config = dict(
    model='contrastive image-text model',
    dataset='views of escape-time and Newton fractals',
    train_examples=145000,
    image_size=64,
    crop_scale_min=1,
    horizontal_flip=True,
    translate=0.06,
    color_jitter=0.2,
    tokenizer='word',
    vocab_size=29,
    loss='softmax',
    embed_dim=256,
    encoder_arch='efficientnet',
    encoder_norm='batchnorm',
    encoder_activation='gelu',
    encoder_channel_attention='se',
    encoder_drop_path=0.1,
    encoder_depths=[3, 3, 9, 3],
    encoder_kernel_size=3,
    encoder_stem='deep',
    encoder_expansion=3,
    encoder_widths=[16, 24, 48, 80],
    text_encoder_causal=True,
    text_encoder_width=320,
    text_encoder_layers=6,
    text_encoder_norm='layernorm',
    text_encoder_norm_position='pre',
    text_encoder_activation='squared_relu',
    text_encoder_mlp_ratio=3,
    text_encoder_head_dim=64,
    text_encoder_fused_qkv=False,
    text_encoder_bias='all',
    text_encoder_qk_norm=False,
    text_encoder_parallel_block=False,
    text_encoder_dropout=0.05,
    text_encoder_inner_norm=True,
    text_encoder_positions='rope',
    init='trunc_normal_002',
    residual_init='scaled_by_depth',
    optimizer='adamw',
    learning_rate=0.0015,
    beta1=0.9,
    beta2=0.999,
    eps=1e-10,
    max_grad_norm=0.5,
    cautious_weight_decay=True,
    max_steps=2900,
    batch_size=128,
    epochs=2.6,
    lr_schedule='cosine',
    final_lr_fraction=0,
    warmup_steps=580,
    weight_decay=0.4,
)
Rows from block 3 of the text encoder, named by matrix and row number. Rows with one number belong to one attention dimension. Each number is 128 + 32 x the weight over its row's rms, rounded and kept within 0 to 255. All counts start at 0. Numbers have three digits each. After the name is the row's rms in percent of the matrix's.
# q: attention query (text_encoder.blocks.3.attn.q.weight, 320x320), inputs 160-319
# k: attention key (text_encoder.blocks.3.attn.k.weight, 320x320), inputs 160-319
q.252 100:125159145158068066136169151125106090130116152158123161163118094099123143147088149103179156078090173114118067159076215138156079181111102167181104140141136139160151148110131088105187086126115107127094102173159140150098140102136147184119113100183113095136112079151115119153132116145200126096098115169111122083136139048161157127124096097059132114154073111187150171178148144105117117076171102059098121145139066128102163119130152120115116071202183099119089078129159117141132092140130140
k.252 091:140086110145117176179122128099163117125124156134147182088117152188127154127093117131106085152073186123182151105226125115153122101126110147141148134160179125114131148128171130078156165154064164080104153060097135146100070147140073124145100194093158124152069174131159145116113122139107083121138091076134155193114096155127118126101123191169105152081150172160104096124094150092187125134155142146135125139116132174166166167126157151121107168147088059108101081078144126135161132075081091
q.253 126:123107141118143177139111128145110135125188112081126101115142170155117078083190116134069126145175077173136155121165036131094202074135137091077187064120095133088105122123133145163108140128157137129160154078119091129195120131122081071142155134093139152115158154104151109122130158100056136169154141096141096154109095202104102114140167139149122128130178100056118117073114090116115121208109167174157167132098166112174076119120123140168139149060097155158160174127109155136112186137161131
k.253 116:122158109127107125121167170163083140118153085124120049194148111083110115091195149122126140108170084168102097152126100150119156141168123083133145097100098120101117136104087146136119077120166096144123152130161120082187118090128138149105132109174087160095150096125130103162181151106135165149136149164131122109189128132136172123164171103105151126188119045084154199101143132141082097165106144082127163133093119134127072109097152098179175087123186155183178187158139090153051124186172173
q.254 125:112120142145057074120130142116136084133108142169108161146143113104127163165081122109226102090074160081127106120088208106176079182125111154185090172128152105169138143133118104115150133130086132124103122168133139148046143144150128170106118109168099116150107094138123149115126102157211123069118106168119151086156134038140156103139095123089148095132110169177151157182140169135124126060169083096095109148133074125082175133126131115100125118200136097083126093106150091106128069106109105
k.254 113:125091130113119148130117101060181126139113154147117195092126146180147137166083137140121084110072166087150150116163165121166112133095117164136113163144181116171123134155160109098135176134071171103095105088098150158084113141167103122159091180115148118175102157124107151095084119167142065125108090097131121138100152111120099133099087150124116125073132201160124084177126156117150171089139109151102112136171143144136206148143128145100125196148071097094098086106147132099195111059101094
q.255 094:109107113100196133082092048123161153135087108148116148068099145171148120182081111173147118169135131098126179103130151123087089173128157129101122182111113113159132097191131162125057166134146142152112163131083133132109098147163135125131127141110128155176149117123137127048075075122139102064145160095115122164116120126133082118110144164145111133032124209110082080162111161178166151053076133197130088126150166097125135153151077145099119179084048106118093115139088139075175111085089114
k.255 095:112129126098154086063092049138139138136119158157132123104126118124160134163089122167170131128137099109095128108053159141102094178123188143111108178110120157168133088180111109170099111109161143164135110160109162190112142141102189121105142104083116100146151091127114141081090114160187149054133131096092105106095163068150089136130112106116126132099099157136133135148132156184106194034078081139117096127160136061077102113167094115083116146107108171134065119169111136067138139141125121
q.256 091:148124117122171185117101072106174130124150113066136159091070118160134061094098132154120153137142096149137136162134109185074172129058180161132144123137141158141113107175127129100124168155144132153109122057118160160160103132110134096175115193100157103146126154151118132104076170146120096172103167097126079177096177223137087129142099137152100111095147178097088094139103151148137200108085084188162109110158163095173141121136127120130148163113074146114091095194129140145140159060135091
k.256 118:159155129142154140140080090159194134108057159100166184068085083165128150149075111082110139138107122064126115166086168148168133155121153188176107138142183168187181144126155143086149112103119092101108111129129182168099116101107169144108077156116149080147100156197125128134093108141114126101080155125133139163113187124150125176096076146189061132111106139155092098193125180123157125089127144147164106070102112156105124129126113104119139121109190141108079088140157096083128099119106135
q.257 080:093120184129146110153087131157140132148082149168188150114160166153180153176094073138138132120129162123156135100084093056168079083146104092124156183135102102149115139115142145154110107122150150129160181153140097123087157183172110112098162080111118106160133144138174129123126100093127174077133082139125156108144048143107108095074105159130127134099159153174119117107116077128152095112183143156107121175126127100118121156163044166104041120141131135129134131074136169079127114162108130
k.257 097:124113154128144132099146149102085124144187158138106085152180185121135105117161115161143103118117121184172138073145071084110146109157118069093117147130102111075089114160119097169067153175121134138157157135110078096119148156135079088166161117103122153122117139077112138098128138131093108188173096082133151116106082147103107140144173132123181099102161150116176120046110094139110126134142109140105138160129142091149158115159126151094113163120071107118208173102098154164143178107111103
q.258 111:116096096085104162140051127132133142152131089123162137087122156206149092114116143120066118168154143171159183097203071149110174101158158117108185091137129097054110100095159158109047173108130152127125151051060114151138065136160055107146150198117107118165128138106178124113123183080142121144141102103120094210106080162090118111127094168163076131101178142126078090068097092146151160128113137178135117164135147116150106143137143111116113071134090149124120125132088149136116159099144135
k.258 107:145115154142157132090080088141178120127094181158171194078125185146170149176065083130106109171100139107152148075117126093149125132167124139116132186155105132110168100141177120141092179117130146145175142122074138150081098160141103096132137147073155076133141128105141144078077086115112095125162088047115139154091109139122095137082106171154085154073158190168081081156095126159152143101110120144124099148152152100123159158172090149081103145087088126116105100072092147118183156095101092
q.259 074:147127097137101113092029132137127123103139109103144170128101147135115086094133141081098107190153143165163119111192075164116212105224133126120135091178108097079147112106183119106067138147123127124115089090098145119146118110183059111151123188111157132125146138105157102138152188099109136135114131093136088216061101126098131129145120128176079152152145157099094112057080128146148176132091123160119108147169120082162115136103145107145146081115091153110142162126087131139107186106181147
k.259 071:112125148169108131120152180090095112105170134159075092154186188080086123119136074134185088120126175149178125097170086065089155116180131072108120128132105100101112099137119107155097148190087134111129173155099083129127144159177075093144161122117104155096160138093166121104153153134094138098169053106169147130152084113097152126186180165101197117100161137140172136046081101134122114142158097142118106168098126117120126106141141135104137158124082098098189131093152141119122155099139124
q.260 066:096108123075133164146209135109116119107135085170093067176142099095065138150132121146162140117173119110076128181104159131070095180060121142129083117077179159169105144178098135164118081091146147141087150172156152081140126108119198179142154111176116168123120116149131071104173109136125148074129195190141162061223144105167158105145175116077174109155100091109132157188176124150093075124086165129140160094086123161084126082100094142129137166103132107136150130134141107101131092132142167
k.260 071:163127192161169144096048110151192102118070166155172193076095151154178161173058071101095103182104117132172119085122129103178126116141075184161159162134127139174172113151182119109141171104119115134136124131108166149071099167123133115127114148077165097160131133148121128159113135098091093127140093059125139132110165140132123124107087180160099149032124154171078106171107117114129121101124143142129103119131136113102149178169076154080106141137082119118091067085117122155185140112104108
q.261 066:093102112094139197194152119141111148151142098147151065100158138178144109099110149148109138164201135173139168122123106130106130101097185119117202098093170163081115092104136164145113093085182163114141212099088080138156077133114074103152163122131087134134118147121182136113151151085133142113176117135147149126185104139120127085072131131119103171142198079116106147124154098141096102154115160124135145185092126155167108098150149132131083083129146111136113135115143170165126133151087141
k.261 116:124109193119134130085069113130148108140101173162135176085154168174147152184093139127107096139107115095142182080121146102176106133137101129099125201114114111139109133185140129140097204123135175143147126102087138135057131207161113089124131148094141091162156162117127162107061100131115080091148096065120125104109134135106089109101097150130105130048134177155133078165122113141151126102121130150100108138134158098127171169193079163089106166160085130134099120082122142104217118093076052
q.262 088:180128040101112163071108129138181144092119077099123134132069110156118110111124145101088154150119151146096110111181167177106168162119120195144151111092132132108165077114179116090092129107117112197112092114115225133170112097165107180169118186141151166127115081157133076123135171112124123142151182152128088218079129128141160157142143104142108116138100176127098132122108150135149197113078109173168119128151137112125148122114166080092161092089121116139117146186129107149091157098192169
k.262 078:095148179128154168148133144116131082135085123181154110163165154149130134169114061137144106142128140094141135112110151026108128125179096096125160148134130140132122108171106128127087138108134155130180183162123122152138114174180155129120130082116080118119115143146177131114155108120074156071158111153155169100174089101132151107131142191100161126064170142163120153119117102117140087069127137194132153141042126132087117116171018128093089152089129107124156131066139123083133136136102133
q.263 108:114127156145155109163206145110098121162146133193115088158180165077102158138127129167155129126154141125152123109090148086120082125122076094117113152094088099158081153152087109165158114142154187160139183173157087095134141160136143142106165063160108171100153104097141127103174091118121149110167112172115149066202098135126153081128161129061159120114109103115160182132167095132135068130133182095096128145087124117121121134131110176117071153137116095129150145076107145106146131167121127
k.263 119:132070166118165150115073124103147116138111187124134160067148136186165144162108128120081068138102120129205174104129143107187103087131142127127149161132176155131127121142140144131140202111117144104124125066102122123071117162113107110120096185084144105149090197138121173141076103142110061125139093057119165119078127136103063144078084195188112128061174144174106084143097107126137142130158110163108128113139161134173157156186097165098095121147114120116113076105157126136200131060070093
q.264 098:151122147155124134168067128143102115148094185092173168087152119158176149114062134108094121137091128131141116114116102118191142075111153127116170177160158136108158162081159136111144166115119117066142117110107088176094114139100098090126124154075129055136106163140152176174077123110125096138110089089100143125125139091131070168063070141159092168137176104190089079128117079103106111156171118114109128109120142158180144140161143134136117092162165134146100050086143149166162125105078087
k.264 114:118139105106053083104158103158118168153137110109146138199111090089136149138129177154157209122154116102036071156128170227134133176103105186118102140111082091125126156111127125156139095122156112174108083172152146119149129079118140125085166105133138126141179038096101104118118126137188167147118179147074061141150159085132155117143152051087094157179052128080126157150196136187132132125084140080112085104154153123108131155099157134156154133117156195159090178168090132124073093142179124
q.265 098:126088145093109158179063089106102124147140146129160106079158178212188129108098155134077083151133143191177140110166101119154145089135163129094186124120142129064122118117166172129099192091110166084143158060093068149126093157191075078125136162107121089155114191106158147124110130109140085116163078088120113157124122105091093103109104134161108149085200137159092083073128068125138122148139132174108120157116155133187107158154120111150124132201094158136137106108144166179154156109091087
k.265 105:121104110130039060101162101137124146168180100118112123160153155111157176100124162178172163145139151124098125097154159169124129145081102152073120165133077057084080131125109083182121140133147163176131122128141114131141120099116096120123183089147130137149181056070119126103116137136177127118152102086068034121084128113088121112127124074067132168147077143092136138149149111178142121156096132059072087150178139103146164171130209174141140179140084161180084170141073164120121126138165088
q.266 109:079088149137109114198182131121098122162145117188150099120181172123137142116143131189141125136182159148163170091129130098121099088115117085090167143089097089114062147141107138193137130115146187118153207139128064116128111133146110120100181077132079142118159122076187146103161110091144135094182097133107159079181040152104123064110123142087140140126149088135140155112172078136122060133132160115107132179090125146130116145131128175133068125160122124159147157088123171141125131174100117
k.266 139:112075163107138135112068119090128128154129164131101137063164157178168138140107143145115082142090131146182184099153117082168094100119167112114128164112165129131103117176130120147122210149107161101136151074080121138075105185141106088118124173115130110158108196111105182112083114152131062106125079059110132102083133134098058123101101168160130121067167167157137064132115106137131149121140107164094117135152156126169161160179120144103104156152085116112119104130127140125196141065070054
q.267 122:079093153112095104178172145115101144159118097201115098147153165123118154140125143175159137137172130113141146105117152089111094132134078095105121139086102084138083146159074141176137099125155195146120177148138075088127154136175152150101180072149104178119147127094136139079157099112138143095161117161113155095176069147081140068132161138070156135101126107123132165132154106145163060133124205128093124151083145123119134142128093195129075151124106111150158171091124144105144098162108136
k.267 124:132088151137169164127090121100157110137125162127125147046128153194165103111096123130079082143106142147218186099140094086138113092109162110120169153140164153142125101160137135120119195139118144107145144051062112135111099179117104082135108176081130110138099204120139179121088121129103063137140077058138146133074132174121056144089095194196121117036206137160117072110080106119137148123126113162117128131140150133164135136175125140088102128134085105127127093116152136166192152085073096
q.268 092:118082125099075151179107123123099140145144131137150117091136177198185117126111141135093086168150165180165124074192104140127149071148147129109201097130135095052119118069140148124062177083105190099135181075095069117132087122198061111145155145124120130135133164111188139144141139091129082131177088103117112141146103112073107105119130127130103152106193091121104105065131078130136112165129177148117133175116158157179123155145127119148129110160111136140119114119141165157139162119108119
k.268 077:112101124114129071093112106096120135168163111142083137086157184155161158146117146193161113146126157128137190099161148109141100119104134128068114161119105106090083117183099093151106175159163193135142149120123116154109108172153094101154172119112114091165160127076125151083089119151152103062162102038073068133083096124102082101118127119084140155088144173090128102136146104167154155101108116137079102156172166087136178142186146173108109193145048130149092146105088172082161141114115062
q.269 069:085091100087130139151066086141159174147116115117169106063073170165165124112111157160118159211168150137105158084168142144124134107146148124089180111121127089094103089136147189157065130070137177134118145092116127138158072126197120113104143132124108139155133139119198118098077102083122127116172118111108113126101063159081122089095160186142085183137161128119092119106155130158146152115084163184101122136074185104139104167174074134153092099129085152174112174136092172111139139170146157
k.269 065:132101096131120132144162110058112112155183116119084101068144140166150111062152182173109074107124144139163165109190130135088116137073165096079151118123117091101081151136116104148118158220124171122154161077093070153160076150122058091180143168120129138134121137096151164125094137180120079124145082066142057163060136160107121109136137165146167135063193143090125131112120131148138195123121123106114134126135168102187164137146193136165118189135079112133126156134113151128146137099134091
q.270 064:167136174166110137135157189085102090112210120132084107171141137095086129094155163110119134128103156157154080119190193119119139115149061138118124110117141140116124174124152094110141161158071133136106097166132160103141155124162128156178104149147174194108107093137117121147158172137123086227114084156170174131121128156152176169169138109080195123133122084112151134067121142072124120213128146058145143127158123129138193127123180171106152200126134077115177134101099104175150163077149150
k.270 065:104163126153156146151140110153160122135032134191147153117122099110130143204116103103110120130126119090118124138057117134112085170140144141143152141122147180160153112106125173124128123065203123127146145164126166143118144147131163125127110102132106101122117158172188134124141089112106189072115136170129186097147145107140106136086110095137135137096145125192088122168123101109151056061124108159169135124128122149071086106122056099100091039104171117148135080095156122149150107145126133
q.271 126:194161127163153137090130136115149113088144153074109174146100074100115113130121110082127129086075124124100073150115135156125173152108122168164098107167140179130189121115164094077156114161116053119114056144131188131130154121064155121155068161120176092115107110171087120162124175158100131182080152113143112155087179115189133199141108097143122112144089144127128132144104147101098179142126083111170126084183088117125161109109166079101177129110163137115116096151147096147100145089147126
k.271 138:124166105124115127141164135174126139118089102128168119199108075091086135147147127110152189113148123108061070175094137165114143175138075158149113097128110142146141156092130140125130069102147098144115120183163161097154171082107172179108131086162125134102146074168135069144183140103145185125104198217138138127194125097146202132147163067105116135203071091125126196141161152129119092133138155117147129104084104143078113115077103104145140094126193147120139154132127111123059100170176194
q.272 116:182169137176152119110116138135147102119131160094123190133128074095120119132107101068130134085083125107115106155079106153155163126117158157156099124192150180146194133084156096073174108161119053092154081153131156161096145136030140087127084137094150077129110142157108145173110142158101131159090142104147117143116192093180113206123080110169107123146095132165132116168097130112086143133163061075146140096160090146123153096119155073104146103128177134091101079146157108127124129099111118
k.272 124:130151122126091101120129153176110137111117121127156142206120073063096147134142149105170175100124116092035051163095167176126144161142083173147097137132093127139149163101127131118136086111132082152087099189160141103128162082118181197084120098162125130104154053149111083140159136126152159134102189177102127129177153072142197119150145063108103111190053119118152157160183180136101131126132141075141127120113103140081122120067122094159168138124193153121131149165120080101085106170160144
q.273 082:128184124155153111077193152128164119117136128135107114192126104042089130140160111133182159083133102083083129179069166120098106182109098116143070142123125149198121136162094088134176072162135102153120115202171170138105147124064192159106117085141111157089135096131072128115129099159142169108088173166131125084127121127162161130151133113110143111153060148110169168195153159134125133108127093096137116096139103117085113089094124156108113151119161126102138130127146091083111101138161128
k.273 068:160153153116179203157091164126154111086093153127175102128119109140109103125140109078080117087102101150160107137070102087143131121172148122160110101133192177177173127106137177075167135109116073096114100118144136133115132122117142140135082158128146109124059154176134123153149147100095116190093141131180206133165152139143160151110125184184122102137152102167121112100086137082100085105144126156184166125091097168120093085106056097129125056116210116098185082128149062170118131127104174
q.274 067:163124172157141136144159182054118094149169109168063107163125164113104138106166116114127134124088176145175126103196164074095130122133060122108123121093131151115110162125140091125156175180107132165124123143122139077170152176173102146181134137164143184100112091114122073139175182134067107176120110159163162066144127172134172136149166137087163111140112089094181176076127124101112103170113167062141134117183120128113195134120166201127126206104098058142172126086118099158149135067159139
k.274 061:113132118122161134113130104171179114107058143179146136077142129165123146195103112099059163160147141088152124173028080098125107151124129131149153127126139158165138116126180169118157113076178115116176149151103144140099123161104149109111108096115149102133120159164154152125103086069132153063158161144148160035111131089150103126074100111155093154054124113188100098146106093103157056120117106144161124103106140134102101128150081128119096058106124138134122061108146150161171117159101155
q.275 104:107087145107107191200127144120071147166124113141152109095125166182142127087143140145083144157178153173153130119200105130117119064114135109087208123107145109073084144130143170136091165095129169124110178097102041128163089132211073124167159137131116155130123141117186137124151156094120090156164081133117132120160086157101127087103146178112110157127211086114091146083141090116142079174124202126121144150089143162182113136137123159161127119142130135174134150096130166177133158149111140
k.275 079:128089133092132127130134096087136102159161136145078141088158161170152150133105141167147095126121120125133182068161152106118111123086155126080131176118102110113090109163114106167090185152132178149133182078104122184142090176144093082142158136098119126154134122097142172090060100157132104053137098050117073159084149128106097092104122153146129129086166171097117088141127129146152164087095102157109106150139148093144183145171138174096096174116064114126093144140093167077160163088132073
q.276 111:078113141102114120142182144110101134135151092199105081153151165100098119156143139175173122130178114141111145130120170104098083138146098095122100124083102075153063127165064120191137119149148187167121187146146092097147147140177142146124170073153109183105163115077129112086156099122129133087162134179120128078167067156109151060162193140069161110110111119085154174134162107144145076119108159131099125154096135107116112140112095185129100156141082129129168187115121136105134119156132127
k.276 126:124094154132178170138079121107151111123126170145125135043136178181161111121104107127081074159083152153204189097153100060153110086142182107118171130127185158126122111128138116123130196140108148090153160072087118138122107171136100086159087172107144111150089224139143169138123123126077076122140069077153160133080130165113078149091096202192137134067201144168103082096050101091150139127161115173121135140139124124164136141167124144102105114134093096108128085112157139159168153081066105
q.277 136:094087169127112118196179138110083132158123129179137105136187181123132134124144132160133108137162126143159147105135126089122096090140102076098152134084117088131074162137107130195140139115143186123146203139146047105125135159149107128114187065145090158111146146079159141122157110110129123097187088139120161079185070140091114075114138149090158149112166087126135135101151080126142056151132179115093122163095147137130128147149113202155070157151123128151161152074128178122151122160097124
k.277 145:117071158108136127105082114094140118163121177127116158061149168180179136138090127151100082144094141131173182080143123095176097114123174114110148168126159132130101117158144128140120203127107170121136129080072119147072111190127088076133135167099133101156111188114115190108082115154124078101139077056113121118069123138097053126091087184163121130063169167165114062151096096133135140114127089150114115139168159127155153164184122163102112145139083111126098094132134164132189140066074064
q.278 105:188162118158142143080121150111157103095140150072103170147075086107122115137122114066119138110050130121094077135118137143125159159118115174164090111156148170144191135119161077089167103176100056134124052141145196122131164107086158152161087172144183126122104105174095112174136159175095102193086148126149127148092182117168134187146119101136131101152092143119156136140113168087141167148134087116146147099181095136109175087102160089096166145098160125104127104147129113151108146060137149
k.278 121:128179104139121132147166134186129137101082110139165123188110085102089146157122126098141188111150127102060088183083138160110139172137088161166117110126117152148162140103129118111135053102146092132128114201158153104155154081120174165114122075145109115111139095156138082153189121103148202131114187201137149116188128089160187132138137066116123133213081097122139183134145140127118065110120151093163144111100100132079100092072096105147119084101186145118124130110139104126078114179156197
q.279 097:190149132132149136079086138125157121101116133064130183125093101133144131137113130066101133133061128109138093145130107137120180146141150169161125116163145186130193135094188124069124125141095065111133027111129212133130125119092126116153068201087184114136105135177100118173114176151103109180073147111145116188098174098158138209138118124178095120132126155132096112120105146119136188140131085117142120086153134120129156120108150089099168117123144130106117088151128122149115139049142126
k.279 108:130192114137111092138195127168125144110097103132166135211104080071104138147144121110156207110152137105058068165102137163098138162137089156137124110111091134142142139101122113123146053122156100157125115199160142110149158072124165162122133089152121139109155055137133061132175114114139201116115187194125109110173132091139193130171167056095141138195080110119119189141144135124122082132105155103151135125105104132066101110068121105142134128110175148150131143117109109109053112184178184
q.280 113:101107152126111114184195156107099133146162091176097088158166167093119138124136135171150138127176143134146119104120158080101102143133084096118124146097089108147061159177085114172150132138158167157130174157142089093139152150176127166111178067157099190113161108068126113096163102117117129117161119180130137054164093141098152077153172138049168124103117095105162177122146114133135062140124202113101132156098124123128138126124116214141091159117108113147165185086106134111145117162131127
k.280 122:126069151116173155138093115103162109140116175141129146036139152210161125128103129134069062135105113138200198107130108081154088103125176116130164142128174157153117107147143151126126169131121162090138156060071122139115102174129100071137100185098142102149090219144129182133093119125104081113137094089155173120088112155122071122078087183187132140051198151169107082134080098105150135100144105166114140126141155154165145131191117146092104111132095106137109072111163151151189143087075096
q.281 074:133178101128179110067120117173159134124109126131109155110100086122129122149134111100151128115125100090095123161041110154117129161133186155148077142154125163193166100144106121121142123138162097165159096142109178193079149153049183121093096120094113086157158142152111138104085118151150176091092183115104103140123147148146112115125126118183108101131078208150147122197101172166124208077126048174143110123137106076070092102130120082120124074070125165103092108173115099070123103115129125
k.281 050:135132146129084147141107207111122162093147133090110081199105108102129100075161146139156147098112138120120072188189171165107175115171060126130131090157147090107122196100117134109119100150096117142087118131184120086119154073188133219104114133150109161112113088141091098141156175151161112156098110156133148149138100150113163128158157162115149080177113097144121150095176157134128144159191164112114148148065099142165126148076153113196140151152200136102147135119147081096098122127141156
q.282 076:137136102142148142133105109160121104124076178090163169087114089146147109125089085081130122157117110127131123161094086143168155112132181136156131122172147164128158139102185139103154098107130078076171143118135136159081134138031135092121109134083143043144140150174147124185119123143116136111086124078111102185142162114176111173094046112192095146141167099186101078149122084123085147113164083146168121110141102136154080131121111053155127085132182187118101076137179129162100138102095111
k.282 095:137168138131069127077123144141108132118142107115133144195114100082123170120136159134211167120131134090045058115145194155137176164120044189139069141130081072141122157118119105120115107139106122174087088185144163132115144094135149191147160123171123139123152010132094071125138151161162144137121134146109101162171138065128197126189129088077113118184072121093159171170198188170115149155124135084134098126146115117092175138080160126143186199156135151128122167158100110084092102139186142
q.283 085:165120118141128146107050090152138133126115165087157163083087120167164120127078128091073118126106126146159124125140128153154148103131171151137179127186149179083178111078190157079108137104092103079145098084102142174116111126109094090147113182100153074166104146172138138164097176135139094158115108082130113181093160089128099162106053125174080149131156135176089064133100116112121167124142105116145131119141114136147137150136149064119140090138142142124111070141142137162125163088115114
k.283 096:115156074127077069086179115145090150130138078126125119212131101075099164132160158147190181132166138102043094146146161174110146181115084167109087116120076097134119158125111107163112049123147125172115119192167145119164159093133167142108180066142106158114174035113126076118155124138156181122118190152098063121171119110125165107143161050061140139200075127070141177147196137161131120150081153086121105122131120113088154126079155137158150172129150157148130187137085142086094105164178131
q.284 078:092138135146102103124208142130146122147141121172095096183167135070093118137167123167176172089175112105084145125119173118096075178116088119133086146107112104160090123166068106160162094158147159174118149163185111098124178127157195159105144077158116176111152089089096104070163094153127161084144169176132117065153095164112151097142197129070167113131063137093175171160150153142145080101105164114119119147151139102076118107107155185111086156115098124125149169099092111082145120142131160
k.284 090:141110145126200186164083139113144114121113172113142109060116138170163108122125108097052067133118133175199169127118088099159114075157191090129154121137175172139120109145150170115141168140125118072151133047106113122120118171114116096114090190109132110144074228149139168139104138123089081143139107088155194116090141168134082136083114181188120131070173143173109061073080128088108125125156118192144179127119138158155092122160099119116113064135138085104136076112155126172184146094065129
q.285 112:072081116077108107145143131124113144153136091172124081134136189154130145151134147185143116149189136140131169099154153126098085147146120107086136131056101075117060123168092167184086137129127196175079183121123103086143122135222121154118177101167096188132144114091160108088143115102150129082179132147123123098140070148063134063152176132084156114107142131090127149109166135148159110096102159187101135166104167107114104149145087173129120167140070120149158191125122159098133124178150135
k.285 119:136083145141150146132107127089153110118148138126105118048152172177160104099129106142082086136111140173218196089151100082140106088110182091109175110144143136107117090147131128132108176135127178101173153068101092148121098183128080045161128163090131130116094202106155191132107139132091089117169065070148135138069100172103072142115111207160133152076214144145122074091067076101143141142149137164108126139135155116172112146174142129117082115118082104122132108109148178161173173107093103
q.286 111:064082123096114128197125106139117156151112116170151071094166185170139127124135139167113100161188142155143171108152109112123108089140132087094158135099119094108061126130092182168099143096163187114133216101121057126123107131185109102101186098122082140141156149091164140109122093084148128063169107123097124114144060148087103064111134155115116141112169105125094124100141086138149089124120183171108121161076168126145085146145093169160095113153092136159140177111109164110136126169109123
k.286 126:126082149109133119112099114102129117135165155122098115060151169179160124105118130165117069145106141163193167070164121080143116098125148102095135160147145102114103093175122130160114185159099178123124140058083100156090097181132075098141141175106139135136118180081115183108079138160110076118148069056121113139071126156092075127122126179144132131076169166122125074115102106117142177126133103152100118147158152109181143163186151174100127188143049112131113131131123156136180168061091080
q.287 093:184142105121143159082049125144165120110127146065147163090098097168153115121102118075101110131084110141130114140135093153161169112115189176146137113163149165096196112096163124086102137112088081098142077084103170170121111118105111085141085210106162078135098131183127113171101161141118108150104125078125112169073167106164116202122081118191100117128149141145101073130108133104110184119154106164170138102157118139133135120132126051112184112135154126098115070177135103140105138079130101
k.287 113:129160104146079091111152143160105127143131085128135127209117113054091143127149126124192196115159130103049075145117159177107148167146061153135099117123084095135138143104127105126119075126142123165120114207163145123162141097141147160123154092159114154101158043122126062121168131131146183128121171171103084132170114086135199127154172066058132138196073115092149203142163143161146108137111147082122110130118097113078137126081146120146159151124153170135130162122101132092057117170202163
q.288 091:149127170170134105111124086171172127148086129161174178112090147129172164185077100154124205114128145106126116104080167104152089139134041172118102181152050142170146134138160121139141125140166135190134132203121159118131194140129150144095151061092137117157152087147126126082133075116093140103134136131116128117110088150116154119102142091094107155101082160130130122178142125127156109112074160081107064144149149079105167166162090220055087136105130135158100120061061162097138125147119121
k.288 055:105131104092179118152199120134119139130159157158051091183147126078110105109177162142135135124163051143129144197101089111094146113154153061146079119087139194145099120182072141156153084122181131103159145122130100105166191121068180110148111117084136135104134154136082087136150138159133162168137214145120115119089127144136172128145130124137173078134131087087201149116116106143078139111078090125136156091143146139151121081083109152158099065079144133087185166133123137177116141163125139
q.289 100:095158135136122093103201153120137093107120157158094096189186106055094153146148122131188102053083139114121110128096176093172067148123079123164085131109172120183131148135082113131174128156084119095102133170161141104078161124110170171108089089177107147109098129155097144145177108162165131096113109183166192069171124097166144147143161121096208121134106110179184165172134135108125081124201095072082143123130115163077159102123135124127139169182173066111172135116172089120129047166110105
k.289 058:086160094117101149145192175110081117123174065118090013137156115134126094078171157133118146096157144152134124113098116160133106112123184115110130062109204123086078077112056158166138159126117133161119110118147083082178127128099138164131144136173083159114094106091084130120164168109125135134133116160113116055124131114117117090155209128101169129131103110081137137100117147098074125169136093119084181158131107133143074079126158109174141069127126134139146156208177125168137152194153159
q.290 081:128126234132175108137139139118104095105141197130117112097175150103133109135110093116138117069074090115154146146053109062130107078142126080150124167155146143171120132151099139138161130176101137110140131121143088119104178176123152094103100128075138095106109189135110177138114086157094137099092096114129178085134117152111096143148086179130162089103140168171176088127119125074103137090201084162110152095137150104131079088149076133125083187158128128091123082089149162108152130120084081
k.290 070:122120111121108100144195172093116149128183100120088066172148128092102093109197139114132152139143125112082144139113124121097160140163144088125087085117126117114120113110058140122137083130108091120103119130149128084198165125115156166125147107149094179070115103129122128116172165137127142154146175198119128083134125110115112135144255135099146106175093120116187142054095169118142121179129119133152152151105125133137091062110165064145149131123123118121214184153130099107112111175129168
q.291 114:109135227172132113165166150126095117147106184161105132140177130094138158155115105133169132070085129094147123143042131073160082097100134081132109183157156130191112185133082126149181122152124136085145160168159078121083172154102171122096106068104128086105131161131119173122115060157115141099103106132122181021167139122128101124103109150088161116108133118155173137167125107105121083132190102110093145115123120152127124104145072154150097168178149121115132085077155124112159097168066081
k.291 093:126148079092121137168161142150105148122172082071115080142091059112099074073198139123120168119136114144081113196128101177098149147112175127115137070124149164103106132106107166098131067115139076101102123110151126111203113049088146144133108137170112165127136107133128101149152164119137170176112203198133097138128167140138123117138158118154111128185115098088123134075120145135126130173118128127164143111119116152159068096074174088169154076113165143121136146207148116150079122149173172
q.292 121:157122052124104146102065109147143140130125081092159149113054127175146106101120143117075122181154153168127111119203119197111183148152159159118166092119081116038147089084178144104070140126129090157132102102099164125161083092150067133160132195145131132153145099105134110133112177094138127188142126120107084217098133120109136130135125108158093143147137138088074119110102141147149183149102126144140113161143118123148133154120187102111167066109120150163097142164092142179099161113177149
k.292 098:140110157125125146117095142119144097128118157184117126140166202155137154161086093132138095164109170133157155068140145064141114090173083130124145158102113101115116121167104123151100169130112184133134178128107129137094108183199109117150149129108104128143108143109143118098132120108092119090170041104121148109155092111104114110139139169098146108061190157157115129127109103127142116091156126182091107173106137104103155147172059169087115189167058085119143122070123159105177139094102093